A small image FSQ autoencoder, trained from scratch.
Model: 16.4M parameters, encoder activation gelu, encoder patch size [8, 8], encoder layers 14, decoder widths [32, 32, 64, 128].
Training: muon at rate 0.0021, batches of 128.
Rows from block 10 of the encoder of a small image FSQ autoencoder, named by matrix and row number. Rows with one number within an expert belong to one neuron, the router's apart. Each number is 128 + 24 x the weight over its row's rms, rounded and kept within 0 to 255. All counts start at 0. Numbers have three digits each.
Before each expert's rows are labels from the 100 images, of 14976, where the router gives the expert most weight on average: "top examples" is what is common among them. Only what is clearly more common there than usual is listed. The data: streak pictures of flow and ridge fields.
# router: slot weights (encoder.blocks.10.mlp.router.weight, 16x256, trained with AdamW), inputs 86-171
# up: expert up (encoder.blocks.10.mlp.up, 8x256x256), inputs 86-171
# down: expert down (encoder.blocks.10.mlp.down, 8x256x256, transposed), outputs 86-171

# expert 0
top examples: fine streaks; high contrast
router.0:104129133117149118137128146091149085121086096093120132158146094155129178066129106123143144132142143126137124133149159119128095148121148136099115129180124154096121134142141121112124136107147148111141120145118126206097089087089124153151115055125095168113126132
router.1:149134136106072126081141085054124123144111090128181116144118161124172168136096122130128162138127129127080089119108106136169127158107128137109105122193095168090162159152155108107127091082123129123140145166107117135148131115140138168131155072140119156132101141
up.0:082144158167177112136103116125099170079138112081117106163143127136111106158130133150130163118121131110145142141154136114106141135144106135129093134133138148132093107117138146107150120083107138113165125118084130146133151142096124122124076162146118137069152163
down.0:083095113130101112144135144135154128184143144146115128157129123145153145120131151092109150116078113133127104093144089118094122130104150160106145115127149143103116090111127147141155131157105142147118113128145191118141161159084125136146115113118162125127163092
up.1:165115151132158129105107129127148097134141159143083136108116094143122172172169157114136124147111152169085113093117086132140172118206134104110105175123135114147120119136135121178109120173134133128093131103122100143143126178154052147111118109077171080118116129
down.1:135124129153139143142067119103107086136103093117076119144123150152158126113162113100133117137155108111166075132118133127137148159172141095130134139127124140117098117142149089085104158122113129120084131110134108140122104124139059130160111146155140165111098137
up.2:150152126098097146101119141124113128106147139102111118095123142126177139132095168068156107103099161166095121141125125057120154138117066137143130142126142111144110127106117116151118138101138135145099124154118098113118105131148179130148034107133075143129041114
down.2:139158142131159114093128123089126101128091126141127111136137119120096136158129125187117102128196124106164111113149129035090109118129185143119140108122111093106138103146115110156136108150114130125102134137132036078114130093105153121119101141127201112113056141

# expert 2
top examples: high contrast; fine streaks
router.4:172145152104171136132107120164132122162148153154134107166105121104152096151114163116140130165138122101120130106136148157148073146191134112144125121123164105123127156144139115119138155125090126082080071105133117097130119129132134121129169200080173137149116132
router.5:142113111139112108120135151114146148089145105154167109151126082128125145159140104100128121142114108152098158143113113163127134139206137107121144125155128167076126160130131142115160130128161111107129110108113143083121085101128149128094150095100131118096085174
up.0:156144134108156143099109138132138112166106102185119131119132136112135184120131178095162095147132089123110149123102128118161131104147122137112114146128169117130116165114106097125145099154133090091142105141089136120135141133148117113122168127136127138122142129
down.0:132144123162119150131121127113166072102115115107105141116141160149113092181122114152106120123149154145176169159080120152159094106148139133145172161119146121106127161149104127103140126122140108103137149090127123121104168141151129136140160121133140132135122131
up.1:144135121132129102103112131163157123144130111109125143117106130122136127146156131098132178172138165110151155146109130139151112161087133142121159110126096135146130106154164155117096152092103153156145127155127123182135180129090120136150144142131127128130129093
down.1:122101141090093135095110101115108162105113121135155121125133139104099134097144140169081142114104090142141119132125124108163112105130117136152135104140167105163118100142157131140092084121138091137135121166108117192131161146114105158094139106119106118157163131
up.2:117165133105109135115096147143106140084130143149180149135114178098132188150136107109077130129122144127182091110091150142154118139106142155166138132097110118126138091145171160117137103102134132126155133120142142161160105110079153077154163171172105084167149143
down.2:170143134132174105140108098145152118200145111139188204120148098088131081108122106156134143125165131112115089129088120137137126100104091170126113145142133146099127122143181161149145154128136134124133115138123131124132126124088167076097167094101140146108152122

# expert 1
top examples: fine streaks
router.2:136130129156118157157124117189104167121121123098136118151123109146097100156131122121145103108127093136106130161131171139143128107107144095176127176203190116122122125129155121139092123139118151122146158111125114091127118124110132136172099193127158116117136084
router.3:090129108135124104137102106173118146113086154128114130140123127109146098113151152135113112122118125105153153141180159135139103103119166105145144137145150114116154131111124118133133157144111147121148121111172145099142111080138135146134118175150134105114146110
up.0:130108118128159142086103106049157134098135103109145126122098130138132124112174137113137138102118079157133123128138099141129102104119126094118093113107133115134076097154148130101164145077144141130152120134154096143157110130143152193123165116100124141109111123
down.0:149116142138133106100133107112128103162149121151147099114143130125106136132142123127216152111126178132134093087144126141106126152117119120140125162132113112119133150135162127155143140152150150128139152085122116084162129153134149196116139144184141135150098182
up.1:129153111095150124120125157137127105090148131109154130141119142099169149157143141089127112116114120104124133074115138185091117109128146117143119157157129125124137097098097181125099123148110166140125118148092117052126159183129124164155125116092158140124119108
down.1:083177166112077107110141101123100114136118092121146164131141118132129123108138164177085122139141102140144112113111135159111104165132120136117143132114131121112129108133098179139084129124079151159100128103117078071148131193136125183123093098164112117142117118
up.2:176133164120161142088178138132125137138093082120098128116171088123103150089165128099132141113085130157127154142153083143133112114094114122125136138147113119133124143125134118121135136121154101090136145175151122133120137131132096112161124122136113106145146124
down.2:160090108128159130080175099114112124096148134137114155136063108128136098118135095138131167102150092095152139114165141129130082125071141137145114126117135098122122138103130142135124132140150099086119139109119122176105172091134118112121139116155167138121119136

# expert 4
top examples: fine streaks; parallel
router.8:097136120117106116166111118077152149140088125098135113145121145169127130125125074131133107133121129129106157137122120159140105161127145151167139106148093138116153141145145151112109139172124146142144127135090132131127149079134129126124147045134116143124124211
router.9:145134108123064116149163111112107155103092108109159133127129138133085094143143095127143094113135148119126102145129099166128121154142130122144129110144111165093114166133167119081115108125119108116136175102098133104128110103116157140113167070140082149090129230
up.0:136125130137163082139118147108146087117166137153103113165121116162151138144111151158118146133118124193098136099101139129131130167146116138098127116152097145119128156138150125126117146170132085121100076120095126137136152111177120176110055119121116103123128108
down.0:142139124128109136133126081145115067161105129101096090140131145133100137128129142121118131126106127136165106145087093140155134104106157108156121149119096129125148115142174109075110092122129089109107158107118107114140177078169113155117075126127106112141122128
up.1:121139119114156105173116098152129152081128114119090131143200144181116111134152094190129111123085155099124104134140113154120159133164143112154123111155123106163093122151133128115091135127131111106163115131126117135112151159105135145093132143110186110131178106
down.1:134062113129079167154124132131111138165093136141082083110090159108125182141097159152083136139075086138127139107142126155152147140131147109155130136108130146144131104150103157106131128123117117120152154120118115138108180134130105152173143107154095149113162118
up.2:151142170130110133133123168104112141176143114112163120149135135146145100114147122092150165119119120121083156095121110125165094140113158119110064107128154156127126091099084167156107125166128102134107086116127129094132120181130138120127135143120110169131147125
down.2:128158088125121145190096120148145089085104133151112159113104114137127126159140128137162148126193112128164164142140154117143089134147112128130160147105129129121150141105088154128151135138132093131139149151134060095147134175082138113134126127108104170120106139

# expert 6
top examples: turbulent; high contrast
router.12:133144110131095106141139090107125158117087136165125130122130085113161155097113150104125114106122114112119132118109133146132105126174118117173132103088139093151161149131167109144120139174150124110123168061127155092100073173148125127139110134133147099173131110
router.13:145128147123122127138116129146134126104153117138169133065137133103128163146161112132133135128141137143128113127080117142112128152147103160119109079087092100144132129109150124109123091125140095115102180090082103133141132145140128105108105135156138099135144110
up.0:116148080068118154100140167150074136119131115122111139109138123124156099132089109053151142116119152146150076126134094101119084131112124125115122131163117134145097118130131071152119154145118119103089144175083128138130161126111120107078142088089143142123128143
down.0:123192144114129136146132096106130120114138115138110083138146132111083138112118170134097130151146143119127089124143149100109126118167163135103117100131116142141120136134137081122131110114104147138105129143146085119109139123118139116135130171159116148148143135
up.1:153150121095132155096159085125126153121125167140122129131162117102117112151117110110153140131139152112135176110113111129111161089111124172127132095117114147119104124119117051156125114097094131053127182131134124171116160039102126139122176166117120129145128152
down.1:164159128130104110134145148174152191151124109115120157159074116103142168122130151167126141110145130164129162163106138079114146141096128129135101145143149109088126087118108068151105147130163139105130083120119128176151155067111154134142205116146135099131157121
up.2:133171134142082149177142118134169153143151150122130132097122087127140113118063147070117154140107155138138169106101109138172190154130112156133117105117115092128140115102161105115127100106132108093167145136147130083133141112170123107121140163164171125127114073
down.2:139164156113138122157164136150117151117117095103143096133151110143127146107098095161082132167111098134110166148090163139156178083142070158122147129146137080109096116106158087150107146134155124123206116139105147099130093091149103106102160091093115104101150116

# expert 5
top examples: parallel
router.10:129143113131132128120110138127149160112137134105138129129133160124111030125132131136131088069127166142151139139148157098122126126115107139123123138052116098142132144135111142110123181168134103121111166147132145144125182185106115124149155090106157105148124164
router.11:118132130133148122112133141084147156113139129092198144125109119094120052107153116105136100093134120116106091129114109093117117139108107172118132092093115147133140141124119186114149159140127090123109112153109110137138146159142115121120142102117155139138112106
up.0:095134162159052137089157113157151149108114184121166114119110090157130122169126132156105130102134063137148089142069153151102130122153126135166075145122144119114144109170113160076116079143166180114085169126126132058115128133121156132122103124157143143114140143
down.0:135086115133138117073202124147087176090111115097202139112132122137131121090120121098133127151098175111101086106085093175134115107148126115128165094132129122132143124169127152142124161116155140095141157100105111039143135123141127116128117113113091146123128080
up.1:136115132120135126129112093153091075150129169119114160126125125106148095117119095110113072137155120155111083118083125118139117133088095136146145085140096121145088118094149165131117142172107151133081147144162129127134123085130106144175099136119108116142133106
down.1:166133132122133113075118162116167110090145087174120119120144139117154137141105142154116060101147147114132068168077127128163139124124155135095113155121102133114131113116148136134077084121133168147091128139140038159125119086099122130084121141170115136135135113
up.2:133132161145154131161125097159134109153097177117125161162173141137136087107116044116169142085124121139127084085179146166152119111133116137116173116107130142138079065160109130101150145145143119108135125120121146089148104171149093143125152142110165118171094154
down.2:154106134132074129174131134121137109093135116106089142146096124130143184189124130106148130095173183116118127168196110155170180128162157128104126149139140102150102099177089159150159153115102142117113107146102113080144114191155137124133175136114121106169088150

# expert 3
top examples: turbulent
router.6:143145148143157102134145135145123152139117104121098116093122134141114108137114116137155148106106156137125131119123148163150138125137140119152150154092113131145113133133153123116143099124127130140136145142138114128109126126116113104128128153118103126126138135
router.7:109132170130124139076107118131136107139124136130093129094134188105116076138129141100110153106133135116114115143129123119154157115125131141140100133114174113139144103119085129150089108079139152137115106133123129140145184183112138140192157191123139138109116077
up.0:112139123126042159156118084141170153101127115149122126178122154120099121127081118130131099072103128113115181115145107146102141116085151143116114165145133142147104117151121121173080160112127103103149088126114126165131181163120124102120119090140105138119137157
down.0:134138129128184126183104151147100162184127144152124111107123117162137136150103098110088106128125130130160202113124173132109150129071099130158138101116119117148150080129097096120105093110131118129137147136148104184137159196115084111116122169140142133144108106
up.1:134124144120162095159122115108163129162120149127089117100144099109112150137099130130137182111109193118169127156128113134141105123131117124174124131112083192112116159137085126117159115165117113149129109127138131110167137135155145110136138095084108172106112103
down.1:120064131158136175143115156127100095070120124112095141137133155145158115131121115131154178111124015131114137105099121130111140130121120117107184110137140126144133142156124109114140124119107113119155148107106145124169131115125125109136129115177086112134115159
up.2:123109130104145126169099121162075147118133108117152145116167113109140105088151132120142097184149132124136135137179129127110113160138125133154138119103123132109117152107170167120177110172118134107145126179095143114121150111121099117147153161106133154144143192
down.2:134120183124111117146113167138138149160163150138143112104129100118111120117113155153160109174117108137121135171170146130113149134152133114102110143105120137105154178132155177136159115090129098159163151103134147113116158119133144122097160103168090141152126118

# expert 7
top examples: high contrast; parallel
router.14:118132137123128144099137141102094167137122113126135134106122098115149186128122151151129138144129131124154127137109136120156107139094152119094169164208119092146118122141161112124151158088128146103144111133114129137151111090118130133119087101111102124159132072
router.15:108141150126148102160141141161122128146104125092134119168134135126148177091153115119119148134121174171123158139158134123142147140093154100098132128139142134141150159122178139149159115121126144104160138164121128139080080097114124158104071113129072135139129090
up.0:152107137130167111088185133147099111155143131108127144121151120147100109142144073114121195141158083105061065143082122120154131118107128119119153138091097101101111151137127134145116100121126169135117137157116142139115106138110134151086131141118134123126089163
down.0:119138111137084110105181121114120115112134144148130169141118122135153132110140131173096192138165149100174018091107128137122123141088136133121116133147125119096105114160155118132136124127130171123108119099128117131111121136133128179140166083128131118143099108
up.1:179126139100181104107099092139140112121090115099140135112182086120106136133166106108126142184112110139093101128172113148129139159127119128116130114151124168125146198118136122154130153087098142139153123144105121133171135154149135175107094164130129129122122099
down.1:175140096099086136147108151094133126154147097159102182127119125121129126091109150136121146172144133120165096116182146173127121151127146115140110152124149157128125183136135111136134154181141164131138143121130131157177124121157172185126108096128129155128149132
up.2:157105140109098116109121139113136103109105147113121139154125136099139115093108127118120081166103132132130116161136147107135137123171176123148162104110104089115158118181130164151123110125138148110116136095117099153145140121130129091140167173157153083137152134
down.2:180126116126152136115151158157118127117152105143101134165121120138113109133157115126104123145065125139129082117160109153146127125157092122164125156148140105096106098153137123107128136144117104117130123126129129141148130138111161092141147075114139123139122146